Weights of a small contrastive audio-text model: encoder activation silu, 59.0 epochs.
Rows from block 11 of the audio encoder of a small contrastive audio-text model, named by matrix and row number. Rows with one number belong to one channel. Each number is 500 + 25 x the weight over its row's rms, rounded and kept within 0 to 999. All counts start at 0. Numbers have three digits each. After the name is the row's rms in percent of the matrix's.
After each channel's rows are labels from the 100 clips, of 14848, where the channel reaches its highest value: "strongest on" is what is common among them; "peak in band" is the frequency band that holds the peak. Only what is clearly more common there than usual is listed. The data: simulated sounds of rotating machines with and without faults.
# convs0: first 3x3 conv, stride 2 (encoder.blocks.11.convs.0.weight, 192x112x3x3, standardized in use, each kernel summed), inputs 0-111
# convs1: second 3x3 conv (encoder.blocks.11.convs.1.weight, 192x192x3x3, standardized in use, transposed, each kernel summed), outputs 0-191

convs0.96 109:520498500536530484494493444476502481497502484495482473469501512558477485469512523509481523486483480476503480490472491478508484490493464515463490460492508528503513481491495491518510509518529517491565443472458473501517506478467466470499513491488501475545485478553505591518502500460474456485500516486549481495490458493495506536519501502520
convs1.96 109:382491481486525506487483475494505516473517513526500529524488501500499475553525497485535506504496511555503499498493518472488461511492491498501448505471500495493511540508493484498364506499495520504470477501490495475484471484468552508533496511502464509492497507534551516506481510474512498497504513504508506494444493457490490505520469500485520468498501478496492532500497463510506502486527480494487528452503487500537514508513491530472497480515486459486511518493518468500516493525511482489520499436469519485504511484486490498516495478521509486495496489506477466534502602507510505496
strongest on: clipping; text has "clipped"
peak in band: 1000 to 2000 Hz

convs0.6 078:489463505494474498507492492504532526482481444467517465484510536507512481489493535527439493370495482481494478484515482463518502511478502472492520488500492492513504463527480485500479507514509495485538509448496505493500495563484474482517530490498456516515508459498520528486500455500482509495499523509498524504540515506481493479522486513467
convs1.6 088:492463487487519482504496505479503476420480506478487519574499548512472531509464504499488489467519497542516502501484506504490513447510500549501435473472559501474474536503506506479486532465552485495510485512501465514437475494493474546477520459500500495489476497507507537506500501497503518489524488467511523484474458486513514497491428473488509502500502472499480523520490501519477498518527535500535514507533505449524517498479471460482535491542474489504513479485515515501529520527481469508480497510479518447543484481487500464522529474500509512485488457506470489541501550502532458487
strongest on: conveyor
peak in band: 1000 to 2000 Hz

convs0.132 111:499540504539461461518497504486488542490503445461521514518537474462527463520510553475437501454502547537520491508524502496537499476505468495518436505478472473488508507479502489473456490530518480466509493469515515555474471513461503497528535482495483507507530525487519509514507503523492522491515507456518500517516514489497481470493493524486
convs1.132 093:509513492552528464512478544523522512502464495490473519551512459497521512493473504500500469531475475503476478510509468532472525510509538480500478473538513530518450547490490515471507505478524444469502543542504483509464516526519471470484484509548534514514475530500460515521490510493552534512494527487516543445556502510470513484503511480498488517455448483490506494504535497529530504516507534469506482523496491485501486547501490459470503507476520508511496491558472508490499511525494493517521470535518539470479542509523533446480498493460486487528535527516502540490527497476514482474
strongest on: speed: slow; piston engine
peak in band: 250 to 500 Hz

convs0.175 102:479458506484497505499535516504489488468486496497507533502490514496520487487488436517589490473483519478503504499492517526500502528515618503489468526503495509495507509506492498508518486479445526475480492493525460480490493480502541472495531490525466500502501484500525484456462482492492497513520474560510477450500504496538520512491496504494
convs1.175 103:508486519490502499518519518496478471495481487513445488486496480495519534481499542546464475493491496466509532508470503519500520498503499485461496468546505510511475515473496531479523480496491483506521491536524498515510482536510490505573499475495516506498471480474483490490616494500516466479488498480505487508521506549518522494521494499507424528505503510505512481526489529494514480487476350486538501507499490514483509528508504506489507526477521531507483477491503490509447492466457519506507500529497510493529491531478504509483505492526497532523502485482511502464498465478492533483
strongest on: speeding up; compressor
peak in band: 1000 to 2000 Hz

convs0.133 092:511530488527505498501462502505504516480478493474508492494513465503507481509541519505446474462513502512505500480494498509507567510525471517479512471492518501482491485474502498502461404470526475474464467488485471514529461494522480482489467498527521482575498523486477485496486528506502509502519507511459509485469524485485510485435437503501
convs1.133 102:485511485529432556507436466529496500491554516531577475504441508483520506475506507474501470498480517472491502496535517502436498515511457540534510490496522501487544491506487481502490510511489497518509479516492501470556512549481495488477530522497529515511524503480470497464506526510490508495454496477522490484525465486500522480501549508552500555502499520483485492505521459536510486486509507485522526484505487496553497523451512510527504517508494528476521526534498473494470467527437462488473520470476486523473462481526505496506520490512527478486511534512504498506503539498466528529
strongest on: rattle; muffled (low-pass)
peak in band: 2000 to 4000 Hz

convs0.36 099:556491528520498486503526476489472501464500522502509508464491499496487528530495479490520528485448462513495489542502490463483442514513506497440477495502484544469487540516491522531490527520497525510501477512488474524500520479479515464524511434440531496469489503519515517436498523481511501487488474512526473506496451498497489534506515458539
convs1.36 095:480539514488449497510524478497508487492467513468493494491501492505524474537520467453488490498474524534494470492458519500529489518486506479443488487509433507486478492474478511477482549493499488504474453495503509480524487473490463505517504533494428542532505488467531530506501476529530523476502485513479514487462498496480544510475423508456529497501501560486489523531509466494563490516474482543507496502492515500499494487566486492519509491483501477502486494511461472513484486513552507489485485515482434503479521525489477488524494482542494529493533515508447492534486501455500524524
strongest on: speed: slow; conveyor; rattle
peak in band: 2000 to 4000 Hz

convs0.131 096:469516502469539533495495510498474501513475561489540478467519492540480541492473487476504490527504463501463518476488457492496514508506484503521547474503466524523482488549478527489527498460477483536475510562488508498457491479484479506467480476524491494526505484511495510543508453467495467493476519500456478513499515482477506479538502479564
convs1.131 119:511479496427469517467485512495449507539514536496521521498515504506550476521529494465519515520501524497494474519511501506506500518554512457488491513507535486471529432519503496496492481493480506495449500484448509486510541489507459491482468492419481449504520509522488501476487468513471445499498496522498484501487485468504511544512471568493528534499507511507475538503430507474503478491494517515490487540498488508497477504512466500481518440520496463448502518503504559527517493509522523526510517488479450501497485480481492546485502515493489512466489490503498524535506505480505449503
strongest on: squeal; electric motor
peak in band: 4000 to 8000 Hz

convs0.45 111:545529475555492482490496484465506515494488484496508499485493474510483467497536519522479496460469491482532467468527493533509525478526472511455515484471523548493485529446499487483497467501521513463517470458494462524524486486455475462512484510513493467563508513510483531512500532487492480513526491504571463474466472500508484497466482491487
convs1.45 114:480489493505536496489434507493517552478513501544541530472445490517497493509516506486548505503499511548497515503519518433444496499454495557521470494503478486497508528505466469501471488497486510488479506511506497500477486516504583528512514524519518500507484511546518511521488551458499538509491515497493477486520491480476476488509559503558513535466475483491475534512495484548501489500551495475495519483505524462561524505473495490470466477495498472493510537516529473520486487514467494503486504515506586473505530484500496472511505488487515471514525489505492500504531533525473497499
strongest on: conveyor; speed: slow
peak in band: 1000 to 2000 Hz

convs0.81 077:512483515509481492462489502463530488460543529507490506495498495503475543506522500528464505512473464460512453530527494497450496463498471502439496520516504517511482547497506478526490487452492491455510501508473507518490497480471463502466486469505533470518458549500521493485495563474542486476490453492486502462510487509463503489468487472529
convs1.81 101:485521506479493506454466492480550515502504498496559513455495517580491503519548467476505507462532527499505516485468525434496476479481482512476484501453464495472503548523506461506473531470476529494514498495507500469475463511489519530537523479507477520487498506543521556514483508498491510494506469480491509526485492495501466538518489480506535489501497470538466507516479484518503467521491458493551495460482489516523523478504491483490500475514491488479495489491522453528514504453496445506523511490491498471506485470434517453519541478525521518469484463450484467531513492505509532516
strongest on: squeal; clipping; text has "clipped"
peak in band: 2000 to 4000 Hz

convs0.16 097:467539511510498479520494520497479526530497471454471524524502457486506483526472511432496520465501533563501516564510516513511495479496478509504428476502463461485487487487485534510491526542491515473490481532506483536505505491471532516454520483504510514481506544508508508484489476486497528500501521428503477508509487511473474527511532502517
convs1.16 108:496553493553455503501548528548525492526508497462432483514512492453509483486527486488505512515477477482488518518512433552497502536540538462507519490520517533475501514478493544481509481491497480502538478476506477510555525512477481499497494509492505522520495532455473465492507520490572518509500502512522530503523515502497516480522486509486492482495470532506521455491539493468537506514508516529477482504481468502487477514531466518505525526474518506530489460556451512492522505520501561493485460511522423520476493516528511513502489504509486473517492530500497491483493480457492466495
strongest on: rattle; piston engine; machine: compressor
peak in band: 2000 to 4000 Hz

convs0.12 088:502491487479509489527499526500490536511480546468503498501468485475517489500494516477505483504482493514497510488504495541487556488516508466484471513497504509512517497491481489506498415462492518490402510499525530490531476511558483506495469513523495496562518514474476437528499489483514507529477511534464490493500496469504511480441481496460
convs1.12 088:546498505483460506527510508525487485523518476482495499478502489458498496483493471520520491525473485492531473540506481549485527505509483515498525453515508511535466487475492523469545499505532492494511498527505536523531533563506493434468537497499521506547509492525475482496517490538506497483421497464529492498558499515489570474488541514514477512496466550504531485478515507497493499501519531486531480519483506510467479551499484507500529503452520518461489478551503528529504520510433523505485494522498489538474486510531511505474484523515539509496541525516536536477481478485487487518
strongest on: muffled (low-pass); bearing knock; rattle
peak in band: 4000 to 8000 Hz

convs0.149 127:499457408498529510508511507478522531481494515489487486507479490530500494507466505497436471435492474521502492505533499566512474465487470506464511455500500511498514531506479524526510516471539490485522515463525495527492496505474457492532500458538517488485517545526512526511522509475508522521491509479546489488524477476498491496508537501470
convs1.149 099:510513509525574485490492490509527500455501500504499498453510517515495522513503514532462519480486495475491518508524516530533502446434506494556503527501436490505473528493533516494498498490516494517499504510498464518503476504494548512499529542489494469469512515497543487435442460517518515493536485483502524506463498481473470495482503498490493483505487479475497488517502547495523512509491563543465527509476508515474539472550512484520460485482478476484510514459517494469483467508534503483514517475493542498502475496480503463485490523541510449579446488498501481501502496499502474462
strongest on: speed: slow; conveyor
peak in band: 1000 to 2000 Hz

convs0.100 101:506495518514507502481469502493471496480505495510494523447488501473518515561454497509471507470460500512492488489484540472485461527533526511473504486485521467470447497516509478503472553503507473459541522469492492542492482516500511470548535510463512532446524452517535502470490485511470492501495483498499500538515539503524444490535528492508
convs1.100 094:514502506494481514546555456513502494472469506479489494527546474486514474475474520496493499494488498557468521486482534503540505505464507467505502530493529516487485498493486511514512506516510474490476487503525510560497527529496463465485523561485510497548524506462447520482514474518481473504502525462487468523507474529510460522476482497438492496513492525500524528471501478510510511508450543497511500481510500518483498458431510483524480511495491478508482478464443470464469472500541478496500485526498477515491526571532486474499477540507482468518494533486485482496479494469539439482
strongest on: state: faulty; rattle; squeal; turbine
peak in band: 2000 to 4000 Hz

convs0.98 061:506496500512504508490482486503469467506472447540500462452464476522509522523499500465493526559502498503496504483461468495480497542512482510432521475463487487476455462507478481529487502506488497512487472501482456558465475451496481451522496484519485459510497475498484485484515459485453455486488510496484462519509505458483492506510504503522
convs1.98 097:501508498520435545491489499509498501501546535507542494513488499508509477472533455472495500489489509498464566496503499532464463480516476468529484498483527487472526486526507493520493504528460509520507478499485504457538506492464480495497526498464493477468520524499461504438506522480483487491514513486508476535512484512493467538527508500497508513524533523480483513517456438489489508479495442490514481508511437525479505547474499529515475518492507469453490513530482490465494483528516465539498513465484470499482436497501488507514529432504498525458463499509488456538513514467487516544
strongest on: state: faulty; squeal; rattle
peak in band: 4000 to 8000 Hz

convs0.24 098:512503458494489487527506559506466519493464547504516511507471502441500512495482516496508468505470486509509497491515491558523527492518488482488482513474519523507506537490491480506488471468520512487430536495542521490510486494522506514518466498520500486533528533451476414508490513516515514525490496528524488488469513496496491444452511476456
convs1.24 088:575505505498516488512504535516480499516488464478497482468489463512519505501463508531524491514509502472522496535513489533489538500486508510500527446518453499532458492485478529466577479505502476485503499499509532523512508557494506470491521510516500492524490513516469506515515517530501516497439507476502510485546495548488522465516568512517448533490484535526532487508525507495509489519517530453513509522495533504454485533509499467502476511437509522491517492551519527542485509470437527505496510542509511499498515515532527497464477516510520501506523514467539529484509446476517502517
strongest on: speed: slow; conveyor
peak in band: 1000 to 2000 Hz

convs0.47 084:499461505512497473526500483474499560468488508495515503510487503471489473485483523466518507485435504505483484528538476530523534483479490449494462538493477518473545502486502534480504463513505543516458477482515527501494488517510482506516514487514499483542502575469488492539489484475493514516489542504477479499507451451456507476462502481467
convs1.47 097:514518504500483485525504530533534490533523476478464476496513474491515520487498466538527475523487482462520490537502451530504514508505507502493537457544496513543482508458495534480520476503531461477526523504499520512530525556505496469480511474505508518544480508516490469518514503511522503469463503495513518495547522532484575489493522537490452511489470540500546452495505517495529479524505515492530479529470483515478491580512508495504528499442526498471507479565509537519507505488465532533510482515497503528502504505521505522464491506494511509527558509499545539492485459468492498496
strongest on: speeding up; compressor
peak in band: 250 to 500 Hz

convs0.77 112:498515464484497493518505541516480491515473526509520492505475504441509498477484507504516481529479495495511506476491491533507543510519502488502499510467532504511502498482484487500483467472494500497416541490541519474521485505527505528509471527503480502524525499433482380524485494520505504512484494535506508490483521506507494459451510491457
convs1.77 097:601487504486497513513498518494452491521492490480495502488475503475523517452449523521527488508510513467522473523502487547474543496507499516490530454521523505505468464500476539504575481511508507478513499511504526535508527540496469470485509507504515494539510503498449507499524502526493497502444516474511501496540496533517527443513548531520462549497483526529523478491517519496511487521515508468505523532492519512471472528494485481502500493458487520481512498558511536543497500463447510530487514534511505525483496521544556507503490515506524498495508504458532521467495460484491499512
strongest on: slowing down; muffled (low-pass)
peak in band: 4000 to 8000 Hz

convs0.102 100:503492489472506495524508517505493530503487553467510487505477479479525488486503507476509478509485499516497517494486509517486554491532514476490488506509495508526512502492474488508499408461471502488400515519519532483532474517559481496480469508509491505556521510480484437515499495483515499534482505537452482484497509492519523489448471508483
convs1.102 095:540512503483457498521513523515486479525506485472502506484498489440475494488500490504523487523485484482529484533491485551479526507519497517494511455508513515518472485484493516471545500507530484484517498526496544528529542540510480431470522511494516507537509493512466476502518490533492489480408497473519497500544499513505573453487543524520489514500462546511517480481521518499482499500527519478530487521490516505477474548500475508497531490454516529445495484544498521518512525509433512507496489528505475545469503511545515516473496508519522514483530535528530537463476480494494485515
strongest on: muffled (low-pass); bearing knock; machine: compressor
peak in band: 4000 to 8000 Hz

convs0.17 097:530519494550484486469483484467537502467508492478498502495535462514486480503562508526488483470485499462533461501522491500487521489524478508451519492490513538495508541464503473503490449481508490437525473484468483536500474492464466470486481484507501468566481529507512530493489542490515492492539478507521494474472495495485488486449456500491
convs1.17 092:460511505508492510476409494500528524480516478537525528468447516532497497541518503493514488487486523546511532496512515452447480484485489548527445474484477499486506543509487439503458505478494491444491512520481504470481478521500536523526513528527486520478498522535498535517494529471495541492481503483487478486499479509509487501515547469541522528473476494509471548500504500555494476513545478490501508486491506474580533511476497476494499482492505483479519519508524439536510508500485455491478495511517515459503507478505499463515532476502519486500528463490481503521508525534488505501
strongest on: speed: slow; conveyor; compressor
peak in band: 250 to 500 Hz

convs0.170 103:500484484463498490519521509516479526499482559482537496501469507483526485470483497478531486506468510509509509465487498517507543517526519481494481513482512532521505522499481487512500446449475500501422518504529538463542502500556467503513473526489462503540521508482485455513469485474519506537479504558463483469478496496526514490465503491461
convs1.170 094:545504507489480496527495520504460481517506481479497505489493460468488504484477496509496468502491487474533471529492499537486541509521498525483518439541512512514471457481458527490541484498526482487519482523513521523485527541519482452473504518493507514544516507510483473503526479550483484488419494463529484501518496523525549432494526535510477531483473544522510515493531549511506494513502515484526512551497523491476478517510490487498509482451502529450513498531487512522472507499454505508480501534499466533472509480559529522483506495509527516517538530526528546456478470471493502511
strongest on: muffled (low-pass); electric motor
peak in band: 250 to 500 Hz

convs0.122 129:484535503557508489492504500475491505522504520488507463496529466491482503496490517486479508621485493508512483513506498498482501444501439501541494478483502513527526505497494488489491508491505454518499500541494531536485499481477463519454488491491507491510497509492495498569483517491539492477473502440511442478494477510500494505485519490539
convs1.122 121:500477500466482480482495499506506622577525484502507524488481468514485492490558496487505473524511501546509516481506511500496481520506506529505521505494472490482506483513506496509486501472447523493482536485494495456494491491469547525519482506512522496524502507501518476515505495483499494488512518534478521502532499507509507510515501493517538478479507482520491532469499460497526498510502324470478511479490466516528456493500482524479504472511509502500498507493505472529516519522487520464515509503518481485474492526498504509493524447500510500481487498493485493506500525511492520520
strongest on: slowing down
peak in band: 1000 to 2000 Hz

convs0.127 081:487479439528487502487491480510535516487486421486488461494527467545508446504505465518485490468538494472488505500514501473480485516488529451517513471464504500483518470492514529471521511513473466483540480495515504466528502556508488498467506466521508531479510475550448546496481487500487513457492498492498508486540506479494482485526503508461
convs1.127 081:479506489500560462515490503520535486480514488490503546515479542518466518538510511476491476509504501529513571493526507515471511422479469530541470478506565483517512562500516502507487480480496485503538498502523448493458480539477502503509487440500459462520485495526518474478496516517520502505511472494525476511435483480515480497488499474511493505487484453476484521501483505514501482465518474545503502501531528468504525508479487509491492524543512452498518529464505492507509537505476499500490526500480556485523517501511504464530516531496520481466492456497509466527530505500475564488
strongest on: slowing down; clipping; text has "clipped"
peak in band: 250 to 500 Hz

convs0.23 061:490507487498505499486484500508475472485473459517506469470503434529524514523498511510468502523536490502488526478452467513498563530505481505448517466475525503480485440491469483516455452502489453487449460509473470532478486471520486469473444498535500481541497488472474461483495485503490481487483504488481498503489512484469515524491477494493
convs1.23 100:505503484536440536502466499508508492490552526529545477499469516487523496444501512500492493477488512472476563500513485521455497489504453480532488489484533479487528502524511478514497485520470514517494503506504494456534448521471478499500521502464515479468505528472450496453506517500506489514491491487520476543518466519493468488523544501526498546520530522477486496537476460497488492485507450500525494487507458535486501541472514531527474532495498513461498534540495483492474465514484442548482544486505482495488451509519501487512520451491530518475463492501499464539524509483476530545
strongest on: state: faulty; squeal; rattle
peak in band: 4000 to 8000 Hz

convs0.187 102:504463460513517517495504469474530499473505480503476478467499508529459511484463491502490483489498492523486469509489496445499424488458489500507500458520485488513518489529486482505487574499537519498560498490471515520506522520473474496514512489467510510430480488545496559491507493467478487509486531508541494519504473510495485493538551491504
convs1.187 088:450469484477521515498493455494508506488498496524493499503525510513448450519514516497508499512505507507530496432471532471508465506507513462499460523463508491490531548502524490497467540506504529510463490476482520482496494458489514497521476493501464505488538496512545495491487442475495448511506510503440488489444487482532466506495473471493526433547528466500491510487514490507499516463461496513472558462502487491518502498506512534494480493529472489512528520433534485478531481475537478495526510439482528486477460492471485494513504502481503498498479490497519492531469531507560477502
strongest on: clipping; text has "clipped"; turbine
peak in band: 1000 to 2000 Hz

convs0.84 093:519471492446502496523505505502493533507483543470513505502467511494528492502492520473521495489480496511489514481498487537474556508518515482468478508500501526520504506494480493523502414449478515494423499502519506501527487492554480479510477501521478484562513507489483458485501487460507498526477502572452481489500500476516518492461469503473
convs1.84 096:531519498516446508511485495514457479515544493480531482499483493452489507483492476480496470505473470481520473548502485537479526508502476517498495460526505509519506460486468498489531494512527508507521478540504527520557524545501475439470544517486520514542514497520468475498519492545490490459421484474548483504530489493492561463471519522510481523482463553508488470502517521518513503481523527489534473527490519502495482544514492488504503494459491518454498489567501502521485520519450498501478506510483469546486482500526501516473505505544538505510517516534501527474489495481492523530
strongest on: muffled (low-pass); bearing knock
peak in band: 4000 to 8000 Hz

convs0.114 091:520484503460510494521494507495495541498476538469513498502484489497529483513496532460485497485483496523489511496499488523490560496514495483478475509497491528517508503500491507512481404457492489500407486513514514510530479492565473480501473491515500489565505522492483466485501491459514513514483506548444479490501499476503520493458463511485
convs1.114 094:514527489527439512524486490527479476513540496483536470499491493450498500482498489472501462502472476472510482548503495535486518504507475509506498472523507519526506467484479503485520499512523495515517486534505533513566521553500479432463550521481516516535515498509475465494510500549498486462421486476549494506532491488485569471467519524512488516485464549498496466493523516512498507483511542485532469521488513511497481533494500497513518499465502517461503482559502500519481525522454502492487491501477465548480473501522497527457500506537539498486526524537503533482478503484495514526
strongest on: muffled (low-pass); rattle; bearing knock
peak in band: 4000 to 8000 Hz

convs0.162 110:501481476551488495486490504467519509465514485518485468453481475512466483484522493536474491484446468490522457501517534492510507482527493514445527461472545531493481537493508491518477524469529496460550490464469477511551493512471461485487481491483529481522489518512490522497493563481506481476494483513551464494473488507489472500475505465502
convs1.162 125:483479505470527510478470468493533519479523511552565486472489514549476479500545504458533519498513506528502512478494511416486478510464477528498492523454474496473525514509493462506477530492466516485484464487508499486477487513478565516532518513487503495481513506523548525493491512483478502513512496484480480514497484437514448500505526485515532513494525462507448549496495476535500478496498457490508516412504493483533538468494503508495498481541491478495499514472531443499490491469490463493513516477495527463491495477464507476507515493507496491482501504466488450537522531507513500523
strongest on: speed: slow; conveyor
peak in band: 2000 to 4000 Hz

convs0.33 092:514486489464513495524498512497495538510476542459504504503472494493522495508488525463512488493489496517490517486501483545489557497521513476470475502502499519513512497498475492515493407456484515490405496503515506505526480490555484490502476496533494485566517512483489457509508487466511508532483503546455479498495503464512511489459467501478
convs1.33 093:532515493508445511518492503522476481518544489484521484492493499458498501480504472491502475511468473483524473563512486539484522510510473513505500464528509514523494478484488507485537499510524506509520490539503532512561522558504484434467544513488517508540514499527476474492514492539499493467421490474546488502546491489478560478472524520516481513490466552504507466490514517509506505482512536490532465516486509506488482545503493503506510501448511510458494481572506510528493516519449504495486497505481476550480473505530503518465492519539546500510530519531502526484484498481486506535
strongest on: muffled (low-pass); bearing knock
peak in band: 4000 to 8000 Hz

convs0.156 075:480499463514480498496507497473524481492508498459495516491517492487508488492514486515503501425462487472537461479543485568506529485486489495455510500479502530528517549467499490504512467462530525475483475468518476540492493458492487460511481503538511485548493512482503502496469515467509512522541524551535491454477484487507499473466491476459
convs1.156 088:506529511505524503499466520474508510457519462523482486437467508522495524497462529533523501475532519500483499511509535464455514493452464530510503483540495495508534499517433504509511513505483503535471489514517500511483488546519521515520524508536528514512477508509484509537517536501506555482495513493504504509530493526457470455514550471544497540488424485493474528534503470500516474520518521516513557463513528506513534472455523500503441492484495501520494495523524497504475470468477504523483486519503544470513518495478496471509493516489509482587513484469534515487510495488481521504
strongest on: speed: slow; conveyor
peak in band: 1000 to 2000 Hz

convs0.101 078:501496468531498533534505510513491502449477471514523466455513478515490500479488482501460464449490477551513480489529487451530451503484490545511525496503496520467492516528496502510455571475545486506527510480502490498491530479495458500522472469479493509453504503498503526495525513511498507493501541526528510511483487497489451457512557476487
convs1.101 087:486509486504478524516504486494480488513492489533480463508501492491449475454515542493511509540504495451491483447492534473499504537526497489492542532479519498497504482521508516502515556504456535508492495458473504521507528476497526489509488467507543513467525473495531496502493545469486493539527454523418500472550490479493483509527508491535501491533501493481496508501511418516480506497496531503462556468479460465535521493468504506486533482515507538504511509481504512456516512509529476500522503458494533494467464468526528531500483530454489513468522538520552492484470504477500506489
strongest on: state: faulty; grinding
peak in band: 1000 to 2000 Hz

convs0.52 127:523533480532503478528518522480459532499487512482513510501504464488496483503497520495484533466472502521525487508531510535547493465528483536475429459488509544483494535464493493501473513513523497452516480476505463529537501487437492497503503489487506477516522529507502523509498531491498497524509479464586469487463464508509470521487523483485
convs1.52 105:508485511524549473507493530525510550502476503509485525466503436450495482512534491485482477508489473503471499519509492480496527495487541452485500470495452499499433490452481489464500487501491481498508511518503474546503485514503561499531495532552539519525477515493520462523487523486541531543504516513509528445521506497486517481500513484482462511452489517491462497506524531543556484528529484463487486484454512487494505512508491492486479523478491518524488522488498460499467496488513517523542500529503537530490535548562502494473478498482498470513510538506481532463537496493529468483
strongest on: conveyor; speed: slow
peak in band: 1000 to 2000 Hz

convs0.41 080:472479487492514523487501495526495510521486500501516475512459560506513481506508514478472474469462481452502526478492501480494451512543526481466546492506420485518486482563498492504510480477485520473483516464492522527459469477504505476533529474518492520483532476506533476525533506515503500544511500538454501489479534469526476473529480505506
convs1.41 095:532497542501507543505529497391517464471468464468488487509483498466486500493503536491512500526559506521483489525479474512479505431483512506500498495506496505518518478559507510536518484531521433488494549505488504489458509488549461521483508479496488533488506512483447518538528464517486483506503503509508461534505524550530529494486523503507480518522518525490498499502434520488486498506502552510491455535524498493471504484508488458541486538512514466476507472465519524493491485492545534523519490536506480474538499485516493496484487505510477535519488488497492513473501501516489502533
strongest on: squeal; state: faulty; conveyor
peak in band: 2000 to 4000 Hz

convs0.68 104:516494491528527490488489437482526489475523462495495469465492484557480467459509528512472503471479489485514482496472503461508465491502472510464509454486515516483515476479497492513497511503529504478585475456456480513525501495475462479502502480476498500503487484555496583508508515461482464501504523486540487483492477505501495531517507503510
convs1.68 112:408498487496548499488480466501531511465504509536525512519487517518480489548519501493522507497496520549521514487485520466489473485485484494509450506462500494502509566499500472503385509495492516500472492493497488478476462492476557516539503504498466510489509513539565508494476502480508489509513508483506495507436498468496483501504484502487515487494513454498484534501500482510511497466495458511473525445521491505531524461507504525495492481521479447489511519482527456507511480522518463487510509452478532482505509486490493459520490485522508485488487483506493476536500575514514498506
strongest on: clipping; text has "clipped"
peak in band: 1000 to 2000 Hz

convs0.167 096:513485489496533490489491438497519464482528480488494488473493487575488471460498526511468496491496492488496494479449487457503446485490471519487503459505505503499520449484485479522492506506530507492570481471450493494495510501484469481509491485473489500486493474568499589502513491461483473501498536484513515509508486498505504527532513509485
convs1.167 103:415498483501544492489489468511523501473489516513512501521504528518485502561509490499516503494498521530528480489484514492505480489496481480496458495478496490504499568495500479497383516483522510514475503494502507489478457480480548503531487490488443517492503519528559507498478480492499467525499494480514493513399497486497519488514461520473505480501508476496498511504505496495519509465481483526464512466515500511504515451523504528506491485516486453476512524485508481506514466544538479491518512444479525485513501489494497456519492492544504482489479483525510496530487574506524481490
strongest on: clipping; text has "clipped"
peak in band: 1000 to 2000 Hz

convs0.15 119:493501510470514525495472495492512511533485528482502458488481525508482514490485548501387515529491486520480487472520469523503498470482430513512561497464482499514482475546487506495483516469520489522513518493483519528491480466514447502524480498503477473499496505501491506554532469478509507513474525474477481472521498472481494489511526485542
convs1.15 096:509477494456495519463496503462503522548531526481510475497505505529469528474498501498521491479516468510512429528500516496519483467508491516495513524488512495472525471507505485537504501509481539506452526515439476505533521481511516503482487500458505506482516508498501498554381487467453485513529512490492502556507509508477515542543482512523530501503547499497452497479481529499497533504495547496467491506500437515509472515487504519474479446498477456458492503494538529511533490507538509466500507474473506505484453473475484494480497512531494482498498462497533531491507515503497505522
strongest on: slowing down; clipping; text has "clipped"
peak in band: 1000 to 2000 Hz

convs0.128 113:453437496483492519502516500503507497481493501495516520489467524481491509488490444509565499425463513505490492477516499509518483525503570514491503528489481505491467494538490501513516517488494554480504516470509449503472507464502511450524511502509471488488496490483512482437471469484472496539522520564506479471492504469515485494515517480491
convs1.128 088:525490526479485528538508477471496483427491501498421466492514508467469512461470496526471478495493497475502501489456525494504499532511486519475504484527503524491501500498473556490546515507501495511508458514511498541536513523513495491541515499474515524508513476456458518498588493498483456471513518513502476534558504550525506469532501523498461532535505531477494474533510524504494494503475430487491530516522490495491570516498493509490520484489509529483486475483490484453446502486484506490504489530488506509513466509476486521477515507538480512477524493478521498473473466472505521470
strongest on: speeding up; compressor
peak in band: 1000 to 2000 Hz